A small CTC audio transcriber, trained from scratch: log mel input, width 192.
Rows from block 2 of a small CTC audio transcriber, named by matrix and row number. Rows with one number belong to one neuron. Each number is 200 + 20 x the weight over its row's rms, rounded and kept within 0 to 999. All counts start at 0. After the name is the row's rms in percent of the matrix's.
After each neuron's rows are labels from the 100 clips, of 14976, where the neuron reaches its highest value: "peak on" is the class under the peak. Only what is clearly more common there than usual is listed. The data: strings of digits, spoken by a formant synthesiser in many voices.
# fc1: MLP up (model.blocks.2.mlp.fc1.weight, 1152x192), inputs 96-191
# fc2: MLP down (model.blocks.2.mlp.fc2.weight, 192x1152, transposed), outputs 96-191

fc1.118,125,193,157,219,179,216,195,191,233,197,216,207,197,208,223,202,171,202,229,216,195,177,209,203,219,240,204,206,197,173,236,178,191,197,220,184,197,244,223,179,198,203,165,213,211,223,180,215,190,198,216,220,203,195,156,209,197,194,232,166,195,200,183,194,211,186,201,181,164,211,165,201,201,227,191,184,215,164,186,200,216,219,187,206,207,204,200,207,195,181,165,203,230,231,196,205,240
fc2.118,141,186,198,203,211,238,183,187,216,222,194,172,184,193,176,203,179,186,212,195,180,188,167,210,186,180,206,181,198,177,184,225,183,170,179,183,163,191,189,188,198,203,205,216,192,194,217,178,202,188,172,243,225,228,165,202,204,190,195,178,182,214,237,197,180,173,204,254,233,201,211,231,191,191,212,209,178,198,199,205,205,189,209,224,165,196,208,190,155,225,230,241,194,191,193,175,139
peak on: /aɪ/

fc1.669,111,215,178,219,207,196,201,195,193,206,189,180,168,206,182,248,202,202,184,198,209,198,185,198,178,189,189,194,193,166,211,183,206,212,180,194,211,183,208,203,167,227,210,210,191,168,211,182,226,212,187,206,202,207,192,208,198,199,234,173,207,261,192,200,187,183,227,189,209,222,234,206,244,216,154,204,181,178,202,209,244,239,207,218,230,213,208,194,209,194,212,235,191,222,199,220,176
fc2.669,127,171,193,166,219,235,188,219,169,190,226,233,203,213,206,221,192,172,232,182,199,193,198,190,219,217,191,150,188,217,225,219,203,220,187,202,178,220,198,184,216,205,199,185,190,190,230,182,174,229,171,199,197,200,186,176,186,225,213,148,199,173,212,239,184,200,215,176,206,181,196,205,185,169,189,226,188,207,178,189,179,161,192,161,227,181,216,188,211,200,192,198,190,210,231,205,216
peak on: /ɪ/

fc1.430,119,198,221,217,183,216,203,201,204,255,196,187,199,233,163,153,200,205,199,190,247,205,230,204,201,199,175,191,198,208,230,199,226,208,225,232,228,204,181,189,231,180,178,160,186,207,171,221,196,174,201,170,238,167,184,172,155,207,217,170,191,231,204,208,196,203,207,198,233,204,208,200,188,180,190,200,220,173,206,187,194,198,194,222,206,227,202,216,165,188,200,240,212,194,209,217,184
fc2.430,124,184,196,219,225,216,173,200,208,217,180,180,191,220,242,238,204,174,206,176,178,192,191,180,209,184,209,218,172,215,159,211,186,199,203,191,204,218,188,219,196,207,235,223,211,223,210,251,189,216,214,225,201,213,198,242,194,160,201,182,232,208,198,214,208,170,199,197,191,178,220,221,229,154,190,171,178,190,184,248,176,190,189,200,222,172,222,205,208,188,196,225,193,186,199,206,206
peak on: /aɪ/

fc1.675,133,170,214,216,189,187,197,211,190,206,201,155,181,214,203,217,178,195,200,197,171,236,207,170,184,211,203,178,189,201,191,247,189,253,205,227,216,140,200,218,194,235,206,195,213,195,208,194,204,199,222,208,189,188,244,214,161,229,185,226,205,226,181,179,176,201,196,200,197,227,205,179,212,195,208,154,230,200,195,227,182,193,198,229,221,203,203,217,184,224,194,227,188,201,198,177,226
fc2.675,144,192,173,193,193,237,190,189,194,218,191,190,210,167,216,183,211,199,160,247,189,189,198,180,208,178,200,165,187,200,186,192,203,232,200,190,190,212,176,208,210,210,210,191,213,224,211,199,205,189,179,229,176,208,237,193,210,188,208,225,199,241,175,213,182,184,177,230,170,187,209,184,152,184,196,191,190,220,201,185,226,203,204,200,203,188,203,190,201,167,195,180,210,208,240,217,182
peak on: /aɪ/; /ʌ/

fc1.196,070,202,175,176,218,180,217,205,188,166,217,195,154,200,206,191,184,196,211,182,187,209,230,171,173,197,195,200,167,189,217,230,213,192,195,185,185,185,178,179,187,209,204,190,196,205,184,194,174,195,185,224,172,173,208,166,229,187,217,222,161,199,220,196,235,176,197,200,217,201,209,219,217,209,207,207,213,188,204,200,229,218,198,155,198,214,186,202,151,185,217,211,184,179,192,212,204
fc2.196,070,198,223,240,211,224,157,197,224,189,169,213,184,215,175,216,199,208,221,214,213,198,231,209,200,206,223,193,219,226,184,216,243,222,199,186,196,211,200,227,182,215,196,204,187,159,182,182,179,182,220,188,212,198,229,203,189,172,224,175,219,198,183,198,202,191,164,213,186,182,190,177,192,227,210,182,180,219,169,173,203,198,202,220,209,207,215,186,245,163,197,178,171,221,180,203,179
peak on: /ɪ/

fc1.683,056,215,209,222,170,198,199,182,172,200,211,238,218,215,188,207,221,220,178,214,211,216,182,208,195,164,198,176,186,189,203,194,177,211,187,191,211,205,185,157,197,203,200,193,187,240,167,220,175,158,187,192,207,219,179,191,186,214,229,209,210,220,211,169,181,195,207,206,194,245,210,153,177,198,228,198,211,204,203,156,230,206,225,218,187,201,210,207,224,243,217,206,202,257,194,229,234
fc2.683,049,201,178,181,226,215,192,199,219,235,221,152,192,211,183,177,185,206,216,194,205,185,231,207,212,209,197,227,200,206,193,206,206,190,214,194,202,210,223,222,187,225,214,210,197,182,240,182,227,225,188,211,220,197,204,223,216,181,208,185,184,189,176,220,233,172,194,186,190,177,175,252,193,206,162,215,186,217,176,226,172,205,180,170,229,217,220,214,154,187,200,204,195,151,170,212,156
peak on: /ɪ/

fc1.255,147,177,197,188,232,192,205,219,230,217,179,197,195,161,214,210,202,178,198,182,219,213,159,219,190,182,218,193,204,191,176,175,197,196,191,191,192,217,204,220,196,202,193,202,215,213,218,247,224,211,194,208,195,213,205,255,218,196,230,217,203,214,201,202,171,171,189,198,156,164,195,196,200,206,203,214,234,178,202,194,198,227,223,194,195,187,187,204,192,223,166,172,192,208,190,221,179
fc2.255,145,214,195,203,155,182,232,158,189,176,219,219,158,177,214,213,197,219,189,201,183,201,221,200,205,190,176,209,173,168,232,175,215,207,230,241,202,152,168,229,237,199,159,185,219,186,147,180,175,180,186,198,197,163,177,186,200,229,194,211,214,171,176,186,217,196,209,193,220,189,196,201,187,208,185,191,192,187,195,223,208,188,234,229,191,182,205,187,219,195,222,198,224,170,235,191,194
peak on: /aɪ/

fc1.666,070,190,153,217,194,219,208,190,191,152,178,198,224,213,186,221,181,181,230,210,190,198,216,216,204,178,172,180,223,188,193,204,197,196,181,175,188,200,217,202,194,239,218,174,214,210,222,158,208,205,190,211,196,168,172,167,212,179,213,241,180,228,223,227,170,227,221,220,189,196,229,218,268,239,203,226,206,215,187,193,209,233,190,192,191,199,212,160,205,221,175,216,192,243,224,210,193
fc2.666,071,231,195,207,245,196,145,206,218,199,193,182,193,178,183,193,226,181,229,171,215,179,193,218,180,240,206,222,199,210,226,202,193,196,204,174,215,216,151,220,226,205,177,206,189,212,171,193,216,186,187,218,186,211,222,196,203,230,198,189,212,173,187,197,182,156,165,183,195,191,229,210,183,209,209,179,165,194,231,191,206,176,213,189,211,192,200,179,204,179,201,210,198,197,189,211,203
peak on: /ɪ/

fc1.24,101,209,199,200,205,203,173,174,181,207,207,185,193,219,201,202,196,198,204,193,205,235,196,176,211,183,217,167,208,203,256,220,194,213,192,156,202,207,238,191,195,220,197,187,206,211,210,167,197,200,175,213,168,214,187,203,200,192,227,205,193,217,208,224,185,190,195,198,193,231,194,143,205,263,191,177,188,162,184,146,168,187,198,225,205,201,227,213,189,163,254,214,207,208,205,207,174
fc2.24,098,189,208,181,178,204,201,196,225,173,217,186,183,167,189,180,186,178,201,211,218,135,245,220,226,226,180,203,203,182,205,183,198,214,221,223,204,243,165,170,186,175,238,207,181,204,233,169,212,182,192,206,216,199,213,206,183,215,217,186,223,201,190,184,180,179,218,206,188,231,184,231,235,190,222,217,220,223,183,223,190,206,194,194,193,204,213,182,210,269,196,179,208,187,186,164,223
peak on: /ɪ/

fc1.569,038,205,172,212,202,210,193,224,203,205,207,234,187,202,202,232,193,205,147,189,211,207,201,206,185,155,229,179,165,202,218,184,187,207,189,206,189,199,208,196,202,210,164,185,207,220,170,163,173,197,216,195,224,167,189,162,163,163,213,184,201,221,237,213,188,186,202,225,185,213,241,200,190,216,197,190,219,205,177,200,160,196,193,216,196,219,161,175,199,240,191,188,197,219,190,252,216
fc2.569,038,201,197,205,189,216,210,179,199,185,206,143,209,233,195,164,197,189,250,203,213,201,210,192,208,238,167,234,210,202,192,216,176,212,207,187,224,213,206,191,198,191,242,203,215,197,209,231,215,211,175,216,194,191,210,225,229,229,208,214,209,181,161,215,216,210,204,195,220,192,167,214,196,181,202,193,186,166,221,199,215,204,226,202,220,190,225,248,199,184,204,214,216,185,195,175,188
peak on: /ɪ/

fc1.80,088,192,210,188,182,197,167,188,254,212,236,210,154,198,190,227,172,175,221,206,226,229,209,169,200,201,210,231,162,191,195,211,202,239,184,223,193,185,184,208,178,196,210,164,239,233,199,201,221,203,197,208,203,173,167,238,240,182,170,193,193,239,183,193,189,198,170,192,179,249,210,170,204,214,199,204,217,165,202,174,197,213,227,196,191,228,192,196,196,200,205,226,217,223,209,174,187
fc2.80,083,217,171,203,216,185,241,203,181,204,158,186,220,201,206,166,248,221,206,185,194,184,199,222,192,189,190,177,191,194,210,222,188,166,186,167,185,211,195,211,185,225,189,192,174,194,225,161,200,190,229,250,176,227,245,201,182,201,233,209,200,196,191,230,231,177,218,211,218,161,189,189,165,205,218,234,184,216,168,241,218,227,167,200,189,169,215,190,204,185,207,170,182,193,181,203,165
peak on: /ɪ/

fc1.443,097,226,196,200,200,177,224,217,216,199,183,207,244,170,216,227,187,207,173,229,226,195,147,189,191,218,238,194,148,185,234,202,176,220,186,202,198,185,210,185,217,210,232,190,219,218,202,207,203,229,203,204,196,195,213,187,197,217,206,219,211,197,166,157,176,205,199,178,224,226,194,189,188,187,192,196,197,241,178,208,191,172,194,181,194,198,208,206,184,190,206,195,213,221,211,188,190
fc2.443,095,175,206,223,163,221,212,217,189,183,181,180,166,218,207,182,187,198,198,203,184,224,215,186,202,195,169,219,176,204,185,201,194,208,220,206,212,204,216,245,222,182,191,228,215,191,182,198,183,210,221,203,199,190,174,194,184,179,230,186,212,228,197,215,199,187,220,229,166,196,193,242,188,200,190,198,187,208,211,234,212,203,183,189,200,196,222,234,201,213,181,172,216,212,166,223,169
peak on: /aɪ/

fc1.621,052,211,178,188,207,191,257,168,172,193,220,207,230,203,223,191,191,189,188,196,174,214,225,209,201,210,200,174,177,236,185,207,166,197,182,216,172,192,201,188,208,209,205,196,208,188,224,193,230,182,189,169,218,181,180,212,223,185,199,198,174,177,174,194,169,189,195,187,203,229,201,164,220,202,185,209,209,217,200,185,197,228,179,220,199,226,215,194,209,196,214,225,227,197,205,208,208
fc2.621,046,204,198,222,183,202,143,228,216,245,190,199,176,212,189,191,213,191,230,184,211,186,172,201,187,198,199,228,226,189,185,200,223,193,203,192,246,223,209,224,164,177,167,200,199,230,162,218,211,204,210,223,195,209,249,179,192,194,181,197,218,225,224,224,220,205,212,211,192,184,171,228,197,180,208,189,202,165,210,212,184,187,189,198,223,197,182,202,212,190,174,173,188,193,182,195,200
peak on: /f/

fc1.568,062,188,216,182,216,189,205,221,201,205,203,208,192,209,182,178,214,226,194,208,203,192,222,189,189,202,182,244,215,222,200,208,177,215,187,176,205,208,204,200,188,207,178,212,241,209,196,184,214,190,228,195,218,194,197,204,196,195,204,225,177,209,161,187,221,225,230,200,152,220,187,257,223,184,173,228,168,195,214,182,194,223,218,205,145,217,205,221,178,193,170,220,194,223,170,204,243
fc2.568,058,182,208,187,183,198,198,180,200,220,196,225,194,205,188,177,212,207,236,164,186,184,208,214,214,208,228,212,204,200,204,232,208,177,190,209,219,225,189,211,227,202,237,209,218,218,175,173,185,186,205,193,165,213,201,208,198,192,201,229,239,239,244,204,172,180,195,170,233,196,188,170,198,206,215,163,172,189,213,192,227,218,232,229,175,178,197,225,158,198,214,157,163,199,200,192,204
peak on: /f/; /ɔ/

fc1.402,092,243,220,181,203,191,188,228,198,179,194,218,209,192,221,203,211,196,200,189,229,213,213,180,208,191,216,200,217,222,188,177,179,205,203,241,200,175,198,191,176,169,208,139,170,217,197,189,183,173,222,215,194,196,161,200,212,201,192,177,199,204,210,203,205,213,152,199,200,196,218,190,139,214,232,218,225,199,191,188,184,163,177,221,210,186,219,217,241,213,213,216,193,214,187,209,175
fc2.402,092,209,226,177,201,191,195,210,216,198,251,208,221,197,153,203,205,208,206,178,167,215,214,170,185,206,236,192,196,192,184,218,174,195,170,169,170,210,196,192,204,192,213,203,184,196,199,236,182,210,190,184,205,225,212,202,174,168,215,255,169,200,181,192,216,190,239,194,212,178,194,230,194,207,166,201,192,207,187,227,191,221,205,160,205,185,192,199,182,185,206,178,201,222,212,202,199
peak on: /f/